A small contrastive audio-text model, trained from scratch: 6.33M parameters, encoder activation gelu_tanh.
Rows from block 7 of the audio encoder of a small contrastive audio-text model, named by matrix and row number. Rows with one number belong to one neuron. Each number is 128 + 24 x the weight over its row's rms, rounded and kept within 0 to 255. All counts start at 0. Numbers have three digits each.
After each neuron's rows are labels from the 100 clips, of 14848, where the neuron reaches its highest value: "lies over" is the class under the peak. Only what is clearly more common there than usual is listed. The data: babble in 24 made-up languages, each with its own sounds, syllables and stress or tones, from a formant synthesiser.
# fc1: MLP up (encoder.blocks.7.mlp.fc1.weight, 640x160), inputs 108-159
# fc2: MLP down (encoder.blocks.7.mlp.fc2.weight, 160x640, transposed), outputs 108-159

fc1.137:119112109139135106128153147102164143102112108101116064172110123169124142090128110114104152126110145106111094126127148115105126121184144127131124119084156147
fc2.137:123131140121133120143145140112154097166187126115127163152117108114122133108113212140161128106111129153121126145085161135132096111114092156156078137119086163
lies over: /ɹ/

fc1.391:107157155104107138152146109122155131130124115103124175144122074090109226124110131118150118127117149119112127126119163127136145147133098160150101110078137145
fc2.391:111105109123143096080140137157143109106138110167124132180149093167103102108140147120132081100150156166088109098108119152162144092101147139113115136118112111
lies over: /ɹ/

fc1.508:082100073107127112162121096129122115124101097131122074109178156111080101101119139147126130135153119124117150152084143158120099122160103133123093149146140097
fc2.508:154145124156160154120130109113150124086165127099126113157114151142133155080151148101099143085133154166111134126149135112182109099160163097137154158105151127
lies over: /k/

fc1.539:165124158195134127133072114147124093156151125133119146133111161118145068166141154131159147124106097154149147125172153080146099134137132114116158118152141107
fc2.539:123121131116120096147115133136123152117099097132146110142119120130145149144138114100105162165128122127157109113166087109122150129148120087114171097121148117
lies over: /tʃ/; /ʃ/

fc1.467:142084089086118129162107112142115145117119142139108077142163141129090146131126105128114124116151127120173096115113108140119135119139139128133107148214164134
fc2.467:126187129138107142112112110093160108147116118099164149102141120126117102127172127048090145128129178142083156093181105075163091093155148116139160124182104100
lies over: /ç/; /tʃ/

fc1.102:122090153183123131110113138106119094140152153123118095078121173119151067124114139134139127143130099138116153112148122108120106138115115113117151123125109103
fc2.102:107123115145173121080070120120108154116042100114150120150135148161122124110147133125125112136110089162118110150145106134147144116159100116104115104112152133
lies over: /æ/

fc1.302:146108122135182124121118145146139100117157128102117110134100139161126131115128133098155178125075137113089144134161147093151107170149168059158112104125110171
fc2.302:157132160154135116127198147134112132044212146126097126107135138124127149145093126159121153133141136071150132119115130114142155162073140130142140130124141163
lies over: /aʊ/

fc1.370:109131170114131133129102148073144114122122119141129103088111129112168137096089141145105124140138149131131140089173129143142140132134106133088135152091157095
fc2.370:097173156181160079095152131126120121123137106134103155148102109102134112155140140154162131190093088081132134161171139156169127124111093117120107117107074164
lies over: /æ/; /aʊ/

fc1.170:144115139068140131127052131153124135126130122125133083137136155166097135135151127138126138151142104118138100141130111106107131118133154114144145154184157124
fc2.170:121171142128082164130144152102136110083184137114127134101121096135150126094149118078094112135129179116091172118142121093172119132162137114124165153139125128
lies over: /tʃ/; /ç/

fc1.154:128178137150133137124124128118104132136143151119122138104128147150118076132148113132137123112118106110136137139135143163124125117120138135128115151141121121
fc2.154:151100157124120150134154130148110153041205109149099122085139150127119122162070114174128114125143105131166143109104115143101132181114147119139150148137161111
lies over: /y/

fc1.208:101118213172114129117145141135113096106140134140131132142096163104154088139110150111170102123149125136139152127164098145130122112105140187125129115118146127
fc2.208:126146137148149098110072119135109147127025138110131100154117107150138122153159084126106152158110108136104106155168093110159114103153139096110131104104130154
lies over: /æ/

fc1.241:145160124124135122103135153131125153146080136106117120120133127130141090210132126110123116127130126100101067145168111131137120120123144131119173128140137127
fc2.241:143125136105099136137184126135124115054232119128083128085144144111143130143108144110097126161135136084149141123118136127098154176114167106162126164150133135
lies over: /x/

fc1.188:128129148091100119181179126121139126130110123108127145179111101096171211124136140119096110112121151150142144132114137121101108127131117169134080114153114115
fc2.188:159120151159142108122095149119181124114159150130153110142134128146116112114087110137139124092134159170097144118134160111154099066140186135129136113142128138
lies over: /ɹ/

fc1.83:120146153127134125088111145124099118123155090133105105147062139162152096131144140097126117168125109125166139133171120130116142135141132107156130130085124147
fc2.83:164111141157140144078096130097094111117049146131132120112109126155146132109114105143159116099138109151131138148149081088145142132172152135129135110106165140
lies over: /ɝ/

fc1.92:145140122123134131112097134124123120107150131097157081161152150141127103159141118136116157134068147125098095141145153093138100136133134095155154120148104137
fc2.92:133140161150144115122170141126110151070232132134117122133138152133129132148078147175115141129144112090149121118098131120127132159089134139147139134134111167
lies over: silence

fc1.355:125155135135120115149121130122128117121139125114117116152189116161090126139139151118108125129089109171094113146142157109114137141135138127138138107168105137
fc2.355:142125174143127119134183147126114150079226136136119114123141162134126145146065142187100148132157097090134142108108124119144128151098137133147135129136123161
lies over: /ç/

fc1.58:132141137119161108146133136159118111126138115127113124131103120162150138198122130126090126146121151099075105106176158086149139139119153058135128109167100130
fc2.58:111125125116111104155170143126125143089254117124077118100126126123118126114099162133112154140138137095155147129086171153097133185100104106142127148121134124
lies over: /x/

fc1.193:137157099137154139119147126138132122108133126099122143111123091105163175133135122141122126129145147126087162127106142109172134131121125134121133102071143158
fc2.193:101098100093114135137139143105130121121131120105122126157138077165117099092170122096138105136080124169100118170111122165099137135155151112134101156132121062
lies over: /ɔɪ/

fc1.211:141112176136134156066135134115133105136160134139147181141129113142120111085131136147185125163126120170149142152144108132125137145114122181140134100117128102
fc2.211:126130117135122123128069124127111138164000116117174111180126110147126119133169085119127132122114109127126097151133106129146147084138128159097119126115120144
lies over: /z/

fc1.520:119138127127133140138114118110113130107153106142131140149215120147091143145136148117137127146117117135108113118140185129139131126124136121156112124141122160
fc2.520:113130191140132086103204148145128137097187121130140138146131143131141151158071135195110142128139098074130148113130124123142140127090118129119138110124117139
lies over: /s/; /ts/

fc1.127:130130088134150101116132134133142106142081126151137151083155153104080100171147123116124138117144127102114098123150125132151136120138110095102149130133095120
fc2.127:114123102126133140158127103162081142103147076139122116164139150142133176108151150092116126131146124128137132101123114108103125140146151128145107153149131135
lies over: /ç/

fc1.569:119096110147132115131147146140120164138134117180117106103181199137157075145125130158119128168192125097164143109111073132126166108098123125124149114155140153
fc2.569:120162095110105146165051094123141127173032112106147123146124111121141130125178103063128109113104131167147115159152126120124126109152134116110129135125139088
lies over: /k/; /tʃ/

fc1.28:119099118108146129139109146121168148120132109133140120150205156137070126128117138106156138113076138165084110123128150127146125109127153115142123128142110122
fc2.28:124129175142139108129163144145116133092214123126133130137128154120133130154075134144120157140142107095145135102127131091143128157087145111147164128133112142
lies over: /s/; /ts/

fc1.608:142152136122116107149139133122113127127142152116111120104194097126113160150132117129112120121116091144124110160155125138127122136135124132147136126186096117
fc2.608:143109123125133100120164129157125148102205129159131141082174155113104142172070141173134150135153127090160132083113173155116142121087133145144137121142111107
lies over: /ts/

fc1.191:112131113141113143129121152114120136106129110099120068157057105140193111118140119105085139150123148125090101092176157100120141165171099121154144146112129096
fc2.191:129133132152143127093135149099162109155148141127150185129118115107126115111127183156190102081134114154125134146129151163141096099135111127131088099112129139
lies over: /q/

fc1.135:140168100151144121111138142136121110130104148115132157150108090125136148144127151154115109134144136115110152135106129122163145138111108173108112113045131163
fc2.135:122126114091103161145148124094151106119155144109108113148113097141125109069156126101130102130083135155114161161121146138113112133171164105159102154116134091
lies over: /ɔɪ/

fc1.164:159159136136149128148094146115104137126135138148115124159101155135179129139140107097100140089119130129112095114127147104117098104119161077151165115155159139
fc2.164:152111140112120127145168139137109154080231136130073109109122142132124142134097119144126160138139142100173140119090151135097131174101122104146125139127132149
lies over: /k/

fc1.494:135144172120130130110116103157111117135133119110144138170104157128127095150135163094153061127120099165129113134163135124133085131121133175158150153134127127
fc2.494:145125153135135105127119135134107149103095162117137108133123120133131117151114059145108172155125094077133108137174076094150141112117146095122158113121124189
lies over: /æ/

fc1.152:117145153178120143104121128129106141117148100129094110075064145150163104130142112103129129147124106131136119152161120119107134137142152095153151147089120108
fc2.152:118121133141144115082102127134121124127037124125120130121113149131153129145134093127129100118124092133143124142159087137150146118175109096118129079100148126
lies over: /x/

fc1.537:145186134118101140125124102135124118125100141071136144143146083098140189120150108125129106129112116125089133147138130121137114143131131136132105127096131169
fc2.537:134076107105108157150148138122151127108153139148121122126132107173102103061143137112134096090144155204098137133063140155109134124136131127117121157126165091
lies over: /aʊ/

fc1.49:145125074107127155162133115108130144081095156093128136109123102131164127113147106117094101105147169116144146119072118081151137147114128138147121142096164200
fc2.49:122127124112100121156135126111114115167127107126088132121131106152108098118141128094181063132120145167121154149132132156098109159140127112137119144148133068
lies over: /ɔ̃/

fc1.575:108104131127122104072123149132121101140141104148135165133140124119110114131104154167167123195118102121130066131179116169124150135122129107128088132153151133
fc2.575:095173100104138122153095104146148118168110088105146143127116116119141160160157130103121177145088146131141116140125176111141102094120087144137137100118072122
lies over: /f/; /tʃ/

fc1.367:142130143090118128158161141131141144141129124127121140121121117155130172164120064103138151115126143125123107116110148104115157143145105057128145144170094139
fc2.367:116141136079084135153160117119105103167169122142099176091122137105157120126142198122131067123143132115130150101100158136112140132082108179116122094144120118
lies over: /ç/

fc1.500:108170124106118140177117152090142147114103109120130102149061127150166180129127112112089134128093149112142133144115120131096141150132119097133130152103135115
fc2.500:133147168161128134131157157113156105157187153125108177167096123104147127107128176128170106079144144154098139147122158135134105129118111132136105106114134143
lies over: /ɹ/

fc1.389:122115107138126127127106065137109160130103117105122076108137159115113078139131137121109116101121109128114131133142139111136079120125116108142116141120109152
fc2.389:130063115149160134125123138133127146076175122150100069116141155185126107092090161157106105100157110156131164107098113147127136129162143105127130160120155107
lies over: /y/

fc1.66:107140090123134124102154125145139114149132101159141162109138117121089116154117141137144117132123121111119086111150118144143136131116103101115130120143102113
fc2.66:089145094102135112152128096146117117147164106138115138171118143118151150122169178105142138096119148128143100117131164120110109092116127121149090119146071134
lies over: /ts/; /s/

fc1.405:121143221150138108129152132131164109152169155121146173105107128091133096119103124163150145119104118145153158123138128125141108109086093166104133094126088116
fc2.405:127117117118119141113054120129109130179000129118155127145140107132122111129173087114142108124116115142118104146121093137122147091147114153109125110112150138
lies over: /ɑ/

fc1.214:134127168126136126153134148157121117114173142140135145146085159127184085138125131113157127152134121116104102169153152131129109134133165092153154136134143128
fc2.214:152132148138128116134193144124125155038242150135075101117118139120115153106096142158127138118134135100138133116103165134125138160120135137150126142135124155
lies over: /æ/

fc1.336:092140133127100120096135156111128110132145122143122114093159138100096089113116091119163107151142094127132119123144112140130117122118101115151087126111090139
fc2.336:104120115154150145099124117102116167096104123129135121119142151174122146086118142169150105093160118164098165129122133139150153169156091159098135151107159123
lies over: /y/

fc1.270:131145134129141138105107111113147116142152118126109106087135123115099110108124155147141137144119074164147079146141129138105103131148143097177123142141131118
fc2.270:111098113137165096095119109154113120141162104145156145135120154110118131161119166155152164122164105100163101099117139145157123081068107138160117101143107160
lies over: /ts/

fc1.95:149119197157140140140147127130130096130162141118121143123101167120143069150120151122160132133119112143205147138157113115126103128104142146102136135121113082
fc2.95:151110112127124133120049125130082133151000130129148112153129122133138120130158080104136133133121110134140096134149072102138140113150142131114131106126154138
lies over: /æ/

fc1.413:185129137144120135094107086149084138114151135110132148103135154094107067136121138129128134117098085139140126149172134108111125143122179098160115126121123152
fc2.413:131111109135165090113141124142149152019190117130074104122140155135126100138121110131117176152144128109142146116115139136122148133156155114137156118125148090
lies over: /k/

fc1.556:108107156149114116171104134123128146118143076111123118092138162109137113127140164124091131121141091159151164119134134149120083121133103153174129132128156139
fc2.556:136127146168181128091122140111145121077133143120120107131130139167136139108099120147125114106131112157086156140136073135161113109173127134108150118100170162
lies over: /y/

fc1.352:179140139152182145143136167135134122114135129149150116143099150155128121139153136137142127065138112122160054138108134128139110131105139110138132141118158129
fc2.352:133104152111096133168177151102131141107217135116092129098118128119141137114099117140130154146134134098155133141105146133094168198112127101133144153117155141
lies over: /e/

fc1.579:160093088133135151132093105164136159129094193119119108158182157144058098099114121134063113123148117141141162107118131081150134132099121159119135124189132175
fc2.579:135112138115124143181158123140148123151198143100067101102121137113125121157120133128135121141112143111145140152093167152065105116143143093165153116136136087
lies over: /i/

fc1.183:176154154134128158133108146116114130111194129125116096142118136132136142123140103089150167158116128120101100172154136100123140148118189102161148118138139141
fc2.183:145125139149131121128191147134112141049233136134068115113125138118117133128093145153119157141136132096156134117109151122120141177096145111161142142132123152
lies over: /ɑ/

fc1.321:138121121163148098132122112130114126148115159135133118102138184135127048159120112139117094116124103135165162128126133130135088106107127126134125110110145127
fc2.321:149095129145132142129080130159120153093094105128120090130137172162136116135133113117115143136145092163138125135160075104102126117164146094110156119133185106
lies over: /k/

fc1.432:121141127130131131197143133131130151128110134118127091170147114107138138161136114121129118144122116126152149137129127152121146121139109142124091166123128227
fc2.432:145094152143094134189156131109129130109159167138103124078134144121134122130071107142122132106153168160130177141126133095080127167127162114129153105131141089
lies over: /o/

fc1.309:111118124125122110118120114107133114167154154136110158082123137134112085112135145133157099147111087126147133114122115140138116122111116098147109132120108128
fc2.309:131097106152143142088095111160118099141100082152180108131117153132143155160142159149165100095150112139158103099193100110132155110147136140127111131133147111
lies over: /k/; /k˭/

fc1.179:130174108171129127127108122167109101079152138132118088151138132158087101168135114150130140169088095127090109140200139131120116129153143076147143148162089151
fc2.179:147149148145128139114206135141127124070219131137073149120125137116138120136074118142136149161137148113145139109138161137119131161092152121152137153128112130
lies over: /ç/

fc1.87:106134127132118126090154139135130107144144102161125169117086122112116120128134146129158144170138118095131048107157113165107172149146108110139125153134119106
fc2.87:080170102100153122128095091132143093156131100112138140147091124097167133117159163104120160150092135114147114129158178109146097100118105121150095126131073140
lies over: /ts/; /s/

fc1.298:133134191168142128119158142136137084132177125140129161123097120121133092123118160120169123146105085171162125129165119123140122116105125154111145116106095086
fc2.298:118128107121135132116060120133105125148000131106143110165122122136146123129173080108111126127110120127120112131129079112141140098145125155106116105125141158
lies over: /x/

fc1.111:113155108139118144143086125117131148116106113101123090188075089109121133124126147132124103142119113106136108151078139179111156155156131095118084175081137156
fc2.111:133127163124091114110162140135144091187156135138137162086096118102142126165097140103143112141141154127136119168191155117093131167103128098138135063118131093
lies over: /ɔ̃/

fc1.285:135104103121123151140153121119102159090089138129098096147123101156148170097127123108108094115131150149117171138116109124125164157154139154134130160094167153
fc2.285:131130127122127127137122146099174099206124147109135147117119110118102099136117155141167108147091151120127156155131153154123122087137102112107111083111110088
lies over: /ɔ̃/

fc1.480:144171114102136113138107134135129116110140110115113076148105107132147125123137122112114144156109112119113098116142165125120122146156154077135113149184144149
fc2.480:109152158142116128130204128132114127086243137127076150102128149114126123129097169136110149138135145089120173119131144118137115155077128126143139147143088157
lies over: silence

fc1.477:131129145186128134175081160125112132145158122127127078116127182104113046139127162138118124130124100143148132121142146096112082113123128118123153125156126107
fc2.477:123135128121124125124123145143119143091083111135134112131130153148150139137129114101071144165121119118130094111170102085124136136143147075127147126144177110
lies over: /k/

fc1.230:126073126139146098144119143122141128152197094182128125139166167142129040119113125147143143153158104173125156098111121165140115104116133075136142116153105126
fc2.230:114150098124111161149061121128125134156000104125175129142152117131146131135193089090108116108114125128140118146137095129129143087157122163096133111122147115
lies over: /t˭/

fc1.551:114120131137101131154114119103116154135140133106081134094130127098169097127141104099126114124113092136191160137122137132124122121132115123155136124101109153
fc2.551:158086116156139164111105116116117127129067133140135130122141140149123122112126129137156088084150126191125154134135117145128139134195139132119111114113183114
lies over: /y/

fc1.231:118163149146127127105180143126108149102132108160115138137064143122201171138117118168109122128177118097117165097112108132142153124111108130129135134092145167
fc2.231:100159131129128134120107112099154076139093125072152162143085084113153111095175128087155111126079146174124117151155146137135113151137110126117101128097118102
lies over: /ɑ/

fc1.274:137139098118116117165104088112126171121100148092114140092216114121077113118150147138165105112115119120136110135102123139122148133125138155141111142161138177
fc2.274:148081112100141109169141124165163128133171120147095128101144156115094126158058140140114137141137145118149132112124160131062129167128140096152129123141122053
lies over: /ts/

fc1.69:151113137094126136157082117153133165111128137125123093142140164143074132129133133131123141145142101123150090122120127143090138131134174106142116159191145117
fc2.69:138170159146116149095160128095127103092182143106138131110129122136141133089149130086060136132144167121071169101161117087196094104133141101135165135159126125
lies over: /tʃ/; /ç/